A small audio captioner, trained from scratch: batches of 64.
Rows from block 5 of the text decoder, named by matrix and row number. Rows with one number belong to one neuron. Each number is 128 + 24 x the weight over its row's rms, rounded and kept within 0 to 255. All counts start at 0. Numbers have three digits each. After the name is the row's rms in percent of the matrix's.
# gate: MLP gate (decoder.blocks.5.mlp.gate.weight, 1024x256), inputs 0-85
# fc1: MLP up (decoder.blocks.5.mlp.fc1.weight, 1024x256), inputs 0-85
# fc2: MLP down (decoder.blocks.5.mlp.fc2.weight, 256x1024, transposed), outputs 0-85
gate.877 061:131112128169109166145140148140177128114114151140093109190162117143138185126127121135130130139122131126131133113103144164125096162139149177121112114112113134136127141129132130059138112140108121177112144096111137159162109100111127167117128130100125114121103102
fc1.877 063:116135125098096103128130141108116140092171111079111146137111132103136120133127118102127148146137155152111140146091115154125140110121129112126153131124120130123141086194151137114121096108141132145139155115169138126126142141116118136155132114195123138159143139
fc2.877 065:151119128128129125106137135091097143093117122128138079147136109173133121113119154119096159130105099132119115158151110114109110177124119120126110104111123123119158127142112108094112058193136118138162119157158118132128133115133126155133110147112104144066122103
gate.878 111:132149100127160124093121149144102127100124116133080151129122103141135108133179116157113134085123176140132127130150081116127115142106082100159123069130144129103120110147126126116122137100096130094157139096123103128151129121165137143122127147148092119098160084
fc1.878 104:127128161128157102131116157109170146124143126168138118085180164155115115166079100152107124114140139124091136132139134162137143105120107100095148192134085149123105138099103134109130081159124131136118130085121134109107123150119094110101128119151104119166114123
fc2.878 099:162137148148111129115057123110084131090137105123110130087144136057123129138111148090135102116107147123122096131100151160139102078097118129077136133127040139122147158114122130131100133137149111122118086135148110157124114127150145170120132159146126135143132087
gate.879 086:154126130085141133113049094132161137148130137114091157104117098086146148125138115128120120107125130114103148138131118150135112131150116136139171109135103159136115119121155073138125099152139125114092136136160124130198099124169105101101152116104153142108141107
fc1.879 084:118097109117118118114177095119148151128142148123144086110110141121086124101132107138149079063097158123066168112112169103130108159095175122088129130137083146122161149109108094121128152132123125109175130120115080103118082164129102146179120120116113145126150093
fc2.879 077:099115169129143098195178109122095115135113133145151153099121146147129124173107136129119148114087134177141150156121149123141120139125119152096151154112069148129139095120132127111130088131146110140136139111115145132148182090133140117160121169136127119093130151
gate.880 058:130144117146180121091124087126094133121137106089157157141118165146147141127145128176114123136152113143197139086118122105123135113130151127123087159104107108134139123139135114120150139122155074121131105151112107122098124141183109125116139157086129140122144139
fc1.880 058:134110111140106106151129102088113162138163128149126102135153160126163151136143141133142121143142065110124137140126135159102136120127152150153109130176156104132110194071133133115124174121099138104131087111146153122100121130148113147110111108152177151117154097
fc2.880 054:143078092151144134089126117111100136133128123112158144133118080116111129101130112118141131118174132122120119121121109174109149135114129168167127134140184152132084146147096075103166134098126138163169134113142121154140128139136147133113132112136091097134135076
gate.881 085:122120134140116119117156120095144130201130081115118108132140180143134084115118109168112130175081135148129139135151112143140131138165150087158111169152105124117112115127105131142098120143167078111126099124121099126107116159108135127098138108111083123199114149
fc1.881 089:109080105094114101092065095125110104066175110119112127183106138113107161052112120104114114129139131150111145137085144128094150117116127173116077137135107161123119138114153111162112141101113137163129147165096140124106117104120134111143128155135155142143141147
fc2.881 082:121130136171133119124142139149119143141135067127135099142089112119162130172146111071111090157141088157153081090123121134126133142121131106137115149148161126132127121147089142115125137125110120120170151130158102158129098104148135126128133152122088132174125158
gate.882 097:124151133117117133090142083152100168134107158144114160096065085110141150124111094120152144151165121149143115147149137065148101069144139136147102117117058139149091136130085123124146144106077104146115154161122098158116117144095128126133155115121143154144161075
fc1.882 095:182118172157132127097160089137103162116119118150134122107133086137109135105142123160138146150167171153132127142164128101129143090169117108103095130160093118119131158115129120144127119160121131114122116121143110137171147105118150111126135142130147113179142117
fc2.882 093:133069091110108088161112116144130139106127115133096126121136125151110141140154156091120092144124132141133170054134109110131150110131090163111159160148092116101112155122153125132126090127125121122144110192180144114132126166099161153132098148109192159129138064
gate.883 077:128122139140136139085101149104111145090107169113162145129130097133125151110138083123129091152128123162095109132152113062154123098176116116116109113153133182108141073107130140107101109128113144128099141122103184125104166142148123171158141111153115128147128144
fc1.883 085:147132106144146093115104111141097164093133131151156127157155098119113064166157130096137160155111160144099150100086148115109108062116155092126130161129110140117122156110152107147099146106125134154127128132126182141156102154148146102109109078137130112123131173
fc2.883 087:134094136123118122170118115133125137149048107140125123144111128093120093209149109148101104136150112144166065091150162172139133109134136138119132092158106101114123137119155067114125135160104121124149077096110136127126128115117140125094109120094150116086150186
gate.884 066:152114121155150119164120144086094076102163083112147129118149179132133105123097109127109119081167121102175096156101130145153143161146164121127143188104149161106167148142086109178129118145143106136099093149128114133089168103109117133120145129141130116124150134
fc1.884 069:176098112156156118106078117124091111141106081084124119145135166064133147149066146116095126094150097152129149152104100107105135139158147176151124148114124175148143117118092111147117113136136112094164108124085085144108132110129142112138147146113061092114165149
fc2.884 062:119157118151133124099153117104128166137108116130138120169113122100154126170109108129096158138109103127112167147143135132115119162172119178173152090100142162131086114126138122114144162105080121115178108169152174146117094154133093111126157141144149101129151107
gate.885 109:119113141095116119114150164140136132126167121136142137132129133129140139101129122102150138148137155146111138136139120104096088117136140126078128150157125141133153182110137150134086130115176079108100167124112080154123152177116167132134103139121061146139146151
fc1.885 116:118136143148121118129139136130112136120164145139149147138119084118120082079121125112130132129044140132124134164091135111102135129102149146128111153160138103118151176106129153144123163138127090110126123131120134153132146131113176122170112106147112127150137141
fc2.885 137:058116119132127135105141164146120142106120161098173130100145126127160124158089138106118145128119131120156082148133084128099146129112123147134074102111100125125129127129131081140104146132123127135140116142157141170130152129114123130150167132109135140109111123
gate.886 246:124123169122137109092113133096122166138167154110152116103143131106121142141124137124163149126082121111135093149143095073147107137115142116159098115145079129123125123135131135116095137141128141114134131102179144100120140124106110087141139146082125153115087123
fc1.886 216:089129099146104144129116095158121143138133151131154091115121112135130156094094093128129106137154119140165108171112156140146147142125087163153107136156105112116118127112141129117141116130166103119126102132157137087131121177129130142127099164135132122139137141
fc2.886 228:120132155147083091199109110086147112079141156129119112142141136114177129139114084121106145092160119114173117088118162154126100120104116124128158147175149149113165138112169135131116093113137123134118118182081136128128139120141148126150155098121130124106131117
gate.887 145:131156141120091165125111172116140166123159166171153119117115128119159149110140137095130128173144132108092148128151139091108133155151153071117124109184049137110157142148117112101114149185098092083130146116166124123134174138114131126121127100098145114116156118
fc1.887 135:104156125144174111125143124138151090189128102099122127135158136108104123104112089166067117142165079160154117110083124171084098128105121151105083182123165126123154129123175139176142128101145157166117145179106129121125075085119132157142141139145127151158133157
fc2.887 135:123156106128111141126106111079120116177136114132173103187124149103088146094096116106124189152111134129175165157131125173094107143150146173133161095116203120118178100162160125126153127104126128128123103106143113118110122094140118100124076097131120112134139150
gate.888 101:079125136156124141135126149130121131172115136159177148168107105129105144145145104097111143115147045128133124104120128135134103094139115154140148122155117086149138139136145160081107161085108154162160114104152172149144150134119142122103112122128123127131125140
fc1.888 103:141168120110114117172127119120159141114161124155101099161115128115145142099108101094065154074133123095151127166120141142129166144133144138122134170139104129129070148146142092128164131148154117160070156177107084122116116133153135118115119147123116127157129153
fc2.888 101:161111151105133103147115121155128147123142133080130159116141128092106159050138073136135150165137135171152136153125156055098178174139140155146169137093158130138103130109118070116135125120154128182116182158137191137137146139169144132114146116121140132109116147
gate.889 063:099110136140107131127160138149156116163092141117132135081149134177114117141095143137120159180138145135111155154118158160159103076153128108133088150100139114126160110122121142061083160161123139119114113134111092144106104089131124126189061137091132121161131122
fc1.889 064:144123113170148119140109109146140139105111128117142155130092125135111115138125095120106101153090069136115149130127160129137114129116146125151110162098133124155125113132159140103120147136132120110111137120173128123157134130129122156163115149140144090179138162
fc2.889 069:112111125148162107138140112177099117092117155120105134092121147131135127138114136140116153119136121128121121138122160151111140128145178107134112126119156154123137123116159140091111111134125147133105136119124101134115131146157139120093119128152106116165130151
gate.890 124:113114137105118144160111117139108168133101125097105120113118139122123090145115137141111137144148140090154123086134131110123133097109105163119104057139087135114105122090123142122111170158105161148159131125087106151151167080127139132139121127110166132130141122
fc1.890 130:135104107134140113139146139136152079134112177084159113131104103155120118110126132162105127107120189199114120135152107147124114153104147120129127111106141134084174115175139162080080140133167111177157118126160115140148122125108155086118148097134075139159128147
fc2.890 130:120112130040098112165142086102095118137127149124147113139134128182115114062133128156110151143147110119174103119077134094113136111122171126093135070158171094117141113142080100152160121093125113128109122098160102121135146141123123133149099141118082151111133098
gate.891 092:114151172142147112112069156103162131111105119133108106167137159153119125153072157152143091117117109123151101115103134155140135107149120105154109129154113121110157116142123087123090156155111117066165137097109091108092132117088157100079177093127107191147129124
fc1.891 093:109148127154097127130142129109142115094068139139171093151160113102138105175127144133126174164125151167123100092096106089129136150116088140095162086151176138138128123120144140147130136159116098104134150125106166138104124098137109092162146081107134110135108144
fc2.891 099:104129146087128116147145150130127097125117118116123145128093104113155139109176141168107094144123119121131158227133121065132110144121137145143146195148146108143125158134150171111164085160118135137140109149117136149146164141102118124172126079106139130109146120
gate.892 068:124070117146161117152093168151132128128152087146099126109139128125154101109102175086141099129115104110130095129130135134170114092169143147131161136121162106160115122084141123114097134145064168126138092144126131132128111144110123117158124136114153121134123108
fc1.892 072:168087161099104115162125138116146075156116116181114135134148080170129142103138135136147155149103190156115108108144100159139141109128141147128108126125119139170095156072136129135113109103209147136151143112092078121150106120079138132090147142150139135144149071
fc2.892 082:102111107089144140146128123100119122156109090119160167126106101158146138094152132105130130096131129103124118152128157091127176130091111145116101145156132087135099103132161127171147096136121119125131058185167099123139140110106097136126127065134063117146116128
gate.893 052:134165098107168123125125093116112153121129103129168120166170180104132094142114165143142120150150094135131126143135132113130153127144141156128150145112120159141128136155128104136117098158124154120117125159143072168085163107145110130145164129148129159137164122
fc1.893 052:146104163130145126137132162179106169132161149136110129114083160114128144138112129154152116128118139148102141083087122130119092117108123115105107084156139113135140121160138087141073156138142132140152141192100134125126082116114161087148159134100143122076137127
fc2.893 056:167105121108156131133094162122170101101139165140087110142135137108118101180149095120087146148144109141175162197069123168116095110094117102103088145141139114147137115139112137155151153177157117160074079153122141135122117121131125123123147098129125111178130116
gate.894 122:140157146142108144161167155144179170144160156118133104102120157186166121138146086169097129132141166092138108103142125149156106116117183116146139147074088103092145079131151099156098106153123095081085115088140145154105118122103139121106129114097091149148139143
fc1.894 114:122068089108128098155134149173130125067138104096104085158106116126143099145162113116125132118110150189157180102126124123103153135097114151152093104136117144154123117105150118115101128092113099141156127087146161121132145131149127134141120127144142144132061141
fc2.894 122:141097148151177112140124196122134145097094164121126190146141111109134132148124164119129099111174111093169116076145140092091142068153071137085105144140127139084133149138144099143157108171113109108135116121151142150123131124165139105117164097127158134136130129
gate.895 102:090165164167153117094134126108122148149115139115143121122136134111106111125099166143134104146123129088135127148138135095119124117123082110157159118138106156117157134154162120161143160188143140148090152155129109100157136089128161132151148145147149145161147129
fc1.895 107:130127142095157114147113134141109129119167086175130122186124126133152136125137086090145145096123144135151101121069106142138132112122152198128115116110161084124102140147099125091129136088096121148178131138143159151089138139120080114120156142139155095083098121
fc2.895 106:152118127149131107135082123095116147125120136111124154194099150124118102136125103110116123155126122139108165097137133064117134152123107128131116091111107114137109116124131122139142114078100113140134081097135138099148141135126147134152112159113116137118129172
gate.896 073:145135090095124132100112079087130134137129134162094115089074118164150149114147122143141135156113148117158121159164117095122146061166121172163124134109139123135123119172115101145142117150131150136098133128121138137153163100119126141103131143156122155086149116
fc1.896 076:115146135149118146110120160099101114125156106142137106134168095149109136122115132116145141103138152125108155121126133119138083156141093119088129104130071157156093157068153132126159125133148117156153128107098106109102123175115129117097125122182137137126155130
fc2.896 075:153151076124097129118160076158112138120158163096095131181108096142117159133133105099117113127149128096097191127122101116128122127151105115143135104111086169157127162157157125119136083136135145139166104119137133126122188146108112146154158138128159133140118118
gate.897 069:138140099179122135112140129155159125148093112147096147099111148110101119191149077097152107123125132127108113092120124144111161149147165119099108183112109098099168103134131147127105088151118142134094172128139081118118152170170113130175104124097134165119136124
fc1.897 069:124154139132127122159138136081109137115130170130104165129140154132121112158165094125074126147151089175121125136090124133135135110094159151107107154081156125143101127103139128158171074160081124128105137125138092132139102151115124136145097106124155128136130090
fc2.897 072:141105118073157153152120098121148126135174106131124149119114151186163122147121148160129125116107137123089091141127087154103071148086099070133101144128141114122137145123123128088139122139127154149137139090130141090156126131140138155130155076111127121150115126
gate.898 083:155101167144137139171118157171145121101109110142160151123136129117144115120152132135088105154145117111092144154139135146163147112096136084101079104110091160158114156168119093107090102143101153120122079094121125146152106144151133117155099124107159133147105107
fc1.898 084:095175157177160104102143102146114127190147106130117153148079122133078118143109129131112171117130101145133137129147159132161107127132101077156139090117105121088142128115149119146139118155104117165140125111119143076104133143105079129116115140115131095132115136
fc2.898 086:114117146120150120137155097118157145178117101136138143097126119096116100077108151145162087151157128140128148103141109124129121127120099148143058099130076081123098096080149079133136105076071093131103103102129132087123096123111187151116096117152098109136119102
gate.899 132:108149170125160098130162116106099137109153148132121164135154187135085131080092120118126160079131149116135066123131182132145082108161118130108113055102124173109151103115149088104151118152162148138089108102137136143113106133155097151131149133146164091133105125
fc1.899 132:091159118087137115126174135108149126114119154091093143159166153129099168074130092124123161168138146161100133130152158143113133151116077126121176087126118164124159124107147110126115146147172153105108143131165132130150152115143112111108175116131138096152144109
fc2.899 120:156125164145147141152074112111101106143111143126136130143110137160134103186127115113110133109141109170126089107110107120139092099126146154134163122137113150138146194135128174142080107115068096156090141122129118131121152120112136117097148138114128102133109120
gate.900 073:151149109157128143176147140147124162105139120125050157092127112148124118115116144147159090120138115124135110120148121101098141116160106123151121131172088170174108085115121141132082111078074122119160136086140083135088120147135178089102107144150096138106163132
fc1.900 078:133104132110103109140110172149135111097097101150107145143095064145161131126116113169150128124100140133135107129118146111106126128119139161129137162112123105178140150129113165112104124130140170119118160115106149125156137117140164113137151142101093174124127123
fc2.900 071:102087176142125110107164116127102139150151115110128170135112135088164121198149118138130116139109106144108164090134141161112136060129141111110156118117135101121143118124149100155115094110081154182138103121103118134082140079117164103140135140171164121101158122
gate.901 133:144119132101113153096116083124127116172131166103094145140126104142138115136108158159133127075144111095120132100124094160107103169089122141118133138131132140108163151108139071120084191149155081133150172142128166115131123140108150124142099107128109127099139077
fc1.901 138:140132134141087135109151123155107138140106141130089106088122097110126124115136116127130129132142092138103098144164160104101132139138088150166160119116123112121163148068098194099072111123130136116157124160084142163135103135113137108115116133152142100113138136
fc2.901 124:124148125168124100130143156148106137117166110138122119192109115143119152067095190126140124165139124120142148114088108156121124117120115114106131162101113111133126107122108106118173082110154113139145117095148130115127145114098133149106173141116115129124122058
gate.902 046:124142095131132165122153089098135111165145131136135143117131074156092132128151129148138109095136151157118113120158098117156148102084143119117144096149124097109087067161097157120172130126158103151118142096118159101104118112143123135102097163156102127136085119
fc1.902 043:118093164140129145121164130158106169173114121157119161126131163148149155116107129108133168127121142122138096097131078163123165121139141149115113126135103138084139094139143116143159149132152137160139103108149128141090129089102085131119108143157122143167164162
fc2.902 045:120126128136098128119135103126105111102106116154122141124107121116132143093129110104132108099107120154119185166134128162123107095106125162113164091156151107138104176140149146132111134108153120146135182117123095125089132081126142131077150151129137126105130109
gate.903 091:130168139141128111110174125190170108077115115155124084133095139162150129121090138140127132133135112102088131135147138120138102109090142117135140126096081067138142099152131097108156117123152083161132101173165161106150096127083136137136109121159100110137161143
fc1.903 094:149163095115141133142191119112146107112104101154131117130097073150138101100094120101103157155074119101084146133094097152142150122096169177165118141095108126153147141125093112125157111140125110151093104163148163129124160174118161177151111117122119133112142099
fc2.903 085:136120136123144143112130068138099128104132133123114150126133110156108128088111113096136128074149120127115075124125137098105116108162191104133125118135116097142093134138112087100066105137149132097146095168147110137140150098093109114102135185156151131107116181
gate.904 059:141135159126147134114077143139139146129120118125169091141112151111126105115140127120058118087121163125113115140123116141119144158122147132101117141149106141149127129150146097073159151132174116122119127085106101119140072104142140128116141072162069163097163123
fc1.904 059:132131166102154123122134138101187123160111114140108092106134100138125153116122142119079101108121144111139089132116148115118115124114159094127115159118099166145103114190090098141156174149106173148102142166122121129144137128116121110165131154134117144121105154
fc2.904 062:125122131078143167115174133141124144106143087154125143064142147126138131128134108114116136122150122117150159136137152150143118085100133144144162086127131103082105139127122138139108141146110110144158156083142094095146114140124127104125110094144115133118136166
gate.905 142:088140142116128110114123173109142119128134131158134132155141113126146110106139108103137103105128100126119153129134154109149127130115151089120097166108078112167123111163151121125147119145133145107154137132125184156130121141142156151151139136141166141098104167
fc1.905 147:154156158155119093123129109145105142117110165095125091110104146118112172144109137091122112150096121092146113136141099122136085166115113157127144087140195146072152131128113116144101110165091131105123124107121097133100176114140115137117117112111110114155113152
fc2.905 144:118140122106151117157085174123105123112110119153116147065126132129078131115120120135119097166116134132116139166116113089138135137131124125121132188146031133144100140109128142148137120086162109134103104145154128139131146105113099151106178112103158136137125097
gate.906 065:092126130099178167109142122118153136170130177170145142178140128152089101135126087136085117157109146091121122157143128153109133131123131116120131103121097120140112129140137164136156122150141114132137135080135105152090169096130129126151132138109162130168119122
fc1.906 064:145115127148109140114094114118136157138103133096126075118119140127165143127138165101123168146133140123125141122092100103162135141140139153113092154135137105122141134082152132116149166149130122149112144136160178107129100173136122147110111128143124149120112153
fc2.906 059:133086136147144105108125137130165124133070122135111136123166112149127144163122132164084191099125151134125113111130152166129111109149117159148065128116162134142090155130145108126149125148085104147145121119099128147114147133137112123128133128127115114138092139
gate.907 037:114106087195099116138120164145144128170143144152111140111085102177145158117139138121114120123120162106115127130086123118103130140125127154115164076150104103151156099109136126134127171105134137139090118066127072081129128137114140115101103142122082116144150117
fc1.907 040:152153128146077131121131173111095102099088147155138106107160110174118174135144110115128081108126107150055127132112076114098166128146120168119177087118175102144132103093150132124114107146162145107098139144128109159152144107111117128122122103139160123146118156
fc2.907 038:114093124182114171164148157090099137134168127113145143129152135142071113077161173151116115126128116136082177136114134082106130143146103139143096140114127153112112129178098127114110173124147134134160161140098126131128118107141100109108177083093143128196094174
gate.908 060:131145129082123134116130154159126102102136095133150137147114114133152157141093105106127136135130139167106133153114125105163140081129152194111100138132108152174121163119122110177136153113154169126161114125127163134103125104112128079093117146107076104106128126
fc1.908 065:098185142124137136104082144158103124141101120124120139190122135133127110120126153121142124138154117116143129126128109125132157179126142134125115124161094125110134129121125116118104105153128128124141117145175135144125109136120171149086133126132105143076116157
fc2.908 063:137149111136107116071137149134111113110128168174112160139190116192103150153106128138148175141133110131110134129111138122149074125128130131117108154184127148147179099095114093123155119197159101142125094110117106110115151150140171101137124151139160111139124123
gate.909 082:091145159111114111105110127121131140116112153110168152096115159105134139137072147133084113100140140155146088101141131155094119124148094144115108101130178143129131065152081114147111136137096111113122135140118139125152106112128127123158092131108144104156097097
fc1.909 087:166109101117085093134091103133114113084131174092141166158160141134146134104136143154158091147118128132159143122143133124121108168109142114133141131160091119138150086149160155151114129128127120100171158062162113094138074123152125115137149114108127156169111151
fc2.909 075:129139121134120145131149098120108117143113113142111161123110123143172131124120166125117115131150109135090158110129133059122146111138104129112112187129083148115123139101139149129161099079062144138114135092139119106152150125114123132149132087128131081113098105
gate.910 093:140117133165140106128129128089141113131126106139117146100128165161162122132139106116109155081120113107146122132146118157137111141130099098146138104136161143149138099155140151109141144134161137121175116114166104122124112111144134150129149117125135128103146188
fc1.910 099:143116126128120126098188152160165136121165137116146115122114102132125105125134181111117080135085111163099131129146098134134162107155180119096105152138163150131138148114161110177104123149116131110098129126099116122144147125133170116142132136114151160137124133
fc2.910 105:117103115133124104133136145101104098138091127125091112167136153098117144153137147126134121070109127163149151138112106090136121123141116125138110139141163130128132167146115066135111127148096119136166122126146098096128137122058095137128135164122112139159120123
gate.911 086:100118149137143138141076140113124129133153112105170115086125149111102114148130136128117126121119173145144135126097168092150133129134142143139120173147116136092097121111117116154114156101160100122133131120138136137104158104113153128093133137159140133108129099
fc1.911 092:105097098162144143138099129116147136127150162106171132118106161123097142147128165134146137120071145136166124141133152118124107109102124114137141147143131146124152117119151151122126163137140112166120120120134104116102133076126145122087135138147128120099151100
fc2.911 085:142102170138155089147173113115107075125126165090180160124138127110138117113131149127149071135130156121126146109161118116138095108138119111130176084152147105108120118124148097111145100177129121141123149129136123120138103108155108112140179158134129122140128132
gate.912 091:129121147113105124128116145131129085126101137164151135132105107103139143177123126145154117115097156170107181135115147107104122103107130130148136117134140101144152132099103151092145088134102095143120117133113137149131088119127129127164097121136127112121146119
fc1.912 088:141127124123102166122117148110123119145140136163104126105095131135125166104145100111145142137069126145111132135167094129090117096148134116146099132112132133155122155127101095146125090136154185128142138139119107162114137133075167134119126128113156156129130161
fc2.912 090:131089152106152146099146130120100118125177144110158125148122143127125143118101150088158166107100120197090200114138102143137101128137132117107176148096134127115143143139140134124100092137197119168165119148120069131161140159125120157084154114124111117153133173
gate.913 084:128126142122188128108112114154132147145120140095109143133099107158096122107134106145101141117102118145099146141139131137159116137126085120141129134125106144182118121127141168135128095096129107127129137099129116141162141116175108125115128153078112099155105107
fc1.913 080:135101133126111121130101150118140141129106123128106122153145162122135121114172132126060129135109147134099130123144100158179142128135141074106116148125153135155076111122186124111106121155133132131137135125107138158129133111165102120188115135098103100149134100
fc2.913 086:112132155178097114121116108144112098095138173115106099059100088142155116072144140102134104125127145125047092106126141135167125102135103143092147125072114115112136134152143116108136096186135143140131105145160119111127132094118128118172159139102150132137130113
gate.914 087:099134163116129166153167194150120110126170190174144116094159170121147107115170118127133130154117107115101088104110095109079128116151078152081139096146126117124126073121135128126153105148147200124124151118116148118183152140160150123110121112123162093158149096
fc1.914 084:130128152176142144150130081164145116127099128116130128146133060090116130111114147103106138127136151105096122140123119119141148200112126107159133079127144140180103129160072135109106149113119081135118138205138132157131140173072159128108130118102102151122134122
fc2.914 087:136140109162117124119186093138122167103132109151120142150093130102096176086110108099166158128158148086075151142125164110126175135159093100142102129151141160154131129138116157128100164129114127140117147100144102132153123109135171109168162134154176131107098144
gate.915 078:119118125166113139092136095133105117134128139127106146165128138109142120134143138150106126101141128201103171105138095129127112126116140117147167113154125125109119139133130138126159129101146143115175092110113120115125154078115156126123153149145149143123089144
fc1.915 084:108119095139105140134113100094127164112089134118127174162101157101138156144124159145141122094139076163099176087146133151116131110148167101156165119109128118150140123149102126146146102116134133117149100119115132157118175106108115173132145138119144135140102167
fc2.915 082:125126143183127146102168110131135136117116170122123134161142128093153108156105080114124144120119117127154082069144202105119140116125172140100096136136120137114143133139131091144090152123123124138149140103151150146110123125142087133121174120132148105149121135
gate.916 062:113160106135122095127158099080152123159118118107150127143102085126161097093160110160105166128119106155077135139120146118156124130129133121142152123134119123150172125103102156119125143151115145167116095127110120114093138112119155164110108144159129130115097093
fc1.916 063:127136179120108143121116154164149135102159127131129094110146142139088123158102123138170091120130101138171095100127095163117149146119111155139081088143159171034126146162142134124119128119115143110121127136147120142115151136109080091160170137114092133099111112
fc2.916 073:132138129085118105106180182127165139144118119136140110096132145120130120117113139096133130154112102139073124100153126099142132146125097118148142175108127113110183133124121122155116106114087121138086144132132082076128157154122119139162151144114048146114129166
gate.917 104:094105148141101119120180162137103097091146102124104144146136159139107111110152183151116086099100117147111131124155133128135117115120118077126127168196135088143111158098117136094118129103119151102093137110149144138135116137119145123137108184114117117128139148
fc1.917 102:119130137058166121078152104116120134137158136151094113155130153131086092117101173105147106092104150135112118169152146136119146171084160115136147122105186142189138096108129111121143167124111128161140091122142137113117117140129122144139145121115125117143113174
fc2.917 109:136112102179117126142121112114121155153127127162125151211130132154121143056153129115142115193139164122127134072113178163086126115115104095146030174130083143105154110138122111132141190148090105134135139107172141112160123115132100143125118136133106142142143186
gate.918 093:117130179160115137134143159091106156138121156132144109098111119159172159104139062185157132119164162134083091111146109110081131144157133130150102128128114112120157112174131141103165153144106111146103117115127128111110141140155128145127146146122129126138119115
fc1.918 091:155128118135160121161085068085162109108134120137111123106148137109142165161136122149144119150134148151150098122128145127161090066140090135140156118155147171150125123088149137098133101110147114139150111149104135128127112098147133184122096105130165138126148118
fc2.918 096:157141125085196099139129079067123087125118147085180102105129122112101120139101083107139131125110145123118141140170155156146122106145119157166114069085139092146159139176113154080079111130123143129150149095160096104125147124137162160113095117113185127118133102
gate.919 092:110097143114090114152143073118117115127133152117150124072096101153142147155126121142108114106117100123171125152132146078110128166102116132176103123144124114129172135152127121147135158121113126108091124102120167143145121108111129193128113150153156155104131159
fc1.919 097:135146125103150155095112154135164186114161102120105136130168121134142140134130101111135178146107133201111128091114118159121154143162145139131110143130125136123106095117096100123111116137127132092134132144136144123152131127165137128141146099036064106136096119
fc2.919 105:129145153129147140124084122120082111133115135154166088091141114135138129128100136098131133151096143102129115145129141104128073124132097183107108176173126136108111116124140105126149126117111115123144141137080124130127126134132161110091132187152160124167127147
gate.920 095:139137135102111074124160112123095104102106139094135127143145130116097124146123091143114149142148171143106142128167116126157135155132139144103123136151171161114141154104156162146139116159125106126128109088136107101116088124131143091083183127122141119131147089
fc1.920 105:135147150126114112109160127124107113080120126108110087140141115135118093168128087148133167170117178174135122111140056107170137160132140127108100125125129168068151130124160138135130124133131095101140119109130118090115116144142116122119142118123142135160153125
fc2.920 092:119141165081137065119151096132136111126080162085136128086124096121165121156141130156097129153109152117118177181139146246111117106120116123132108119141119159121154138120115130136138142164097100168092141121144114115121106121122128147172094142129133112146123130
gate.921 082:124139089088118111101124139105097087124134109096136151149134116096150131143125121108117131150143145139132128134152112137134167148136113101134151116143138134082093148153123134118133139110157169153118146111136123122124132093153159090111151138139134162105160152
fc1.921 083:127125102102124141120091126127140106124143136129150137134139113094129131139113129142138114135139110093125112122163114125154135173101103102150124149156138132122104102204148105138120153092145188167100145096162133124087145085136115087126176119145122135104123159
fc2.921 077:094162126129138129129132153122162166171094137138129099159118138084142119063104109123157118163148114122192052133089120144122073139131124140139075139115129145089156150155127171130122142109112116108126087088126108125129117133124141108159109109168133127117137157
gate.922 094:111129148148115196140133144099159150104071189136170117116166095141115119115147090137142089123094129128128099119158137103147139130061123165159122091123112145162162089148142148106167123135140127164121117132115137095128086118145106131127094089154113139153112132
fc1.922 086:126118116117125126132092136099159110173151145124088144103131144121112151072120133153142104119129191135098116100152148134164124119095134124117157118137180127106105160112074131102117074095143133147140128091141146107114139097170135125121110135136114103132132092
fc2.922 087:081133091139114115146141129132115133119136138114079103134130141131162123147150166176117166094146130105164178174153090184144105122126114106127113143109132164148150152137199146144130119093136091119158129120147123156149126156145144141094121124098170101112143125
gate.923 078:111160109126078154133152112136107082106121134155118147125097140155150117109144121122063119108118122118096174128115106101149116115100115160155158109106124123171181139106091192113117138142151152136125160096146129108136141123122103160119101088112141141125101127
fc1.923 079:157105096132152134116091106103127145116146153146068105105143138103145123147162139137159129117141134127160126162124118157116158152119090128086104112156130126141162110139140147122123148104151085118131120117133116113139087168094151137100103125088119087150139108
fc2.923 076:130138138175104102142136112134124090133137138130133147170130149147109133152143140107128118155155139152148149127121121116129077126127108134124162152102138137114063089159116184137113107108133146122147102151055120128179107133140112134119109144121124147108150163
gate.924 178:125115141122121169165130151120170144098116160130171097082105144150123149178095102130138137131138125129129128167152157091140123109084168129111142149172070135131113146135143106122114093079139156132115122081177103094119154105105127177110106142115141094171133135
fc1.924 165:122153149106146105127123117099096079149084111149099093106143103108120097161089121116127132153181136159154139120156141097122103097149128136076126148144123152108131095136146111157155144146166111170115137135090141144119101153155118131100118129117122151124116128
fc2.924 157:095112125162147127127105171094135081127109140124114109127122104091131119161129096115140147122131147148123166092077141109072077137118097124151135098108084086171118127151158172129101160100126148125119127107151103129154129127131136130160140105096171172160093121
gate.925 208:124174157142180157113105094118140139152169155120157091144138150113140123173132111130124097141134093133110119108133145093147119117098102108118110133139133133102119139156119117160150119119109096115136154135157097124120155086145109149103097158117119113107114172
fc1.925 184:134122091170155095128133158124101103086091089111118155107095171138102151108200116157105098116117159113136128125107121146163111124152137093113164131140121127125115082112152148127159105149143176111178120083106113106142116136137069086082128123099136139137137078
fc2.925 195:152143110121118109146111130141110130087095156126117135150112125099151135162117100121132144107039111109135154097113121138124113144115139095118179099111100132103126118129171005144118117132137130144091127111106145132135083093113136136163116142127125121125168100
gate.926 059:108124143158167120148121136107083114085119120138089131149170111111109148094153119111148098149132116125163128106114168122141131096138117122093140189163139136173122120156124132110121136132106137097148101135116112130143104127117140139134126104075124093128088170
fc1.926 067:119142140109141123154086115088112150127126139131115119138176141114142184074143109122136121159154114136162139130157147155123096129122132112104147176092073121150103113126152095137161145125124162087138150099106127131133080114110128121087105117111153114119112129
fc2.926 075:117112159128098086140128137162128108143155156129084133108134153157164146116119101129109123148133141160179132098131165152146108162129131113157108170145101124133126103165163097107121123157076148102135112134132150099097118142129119121106143094098161105129131121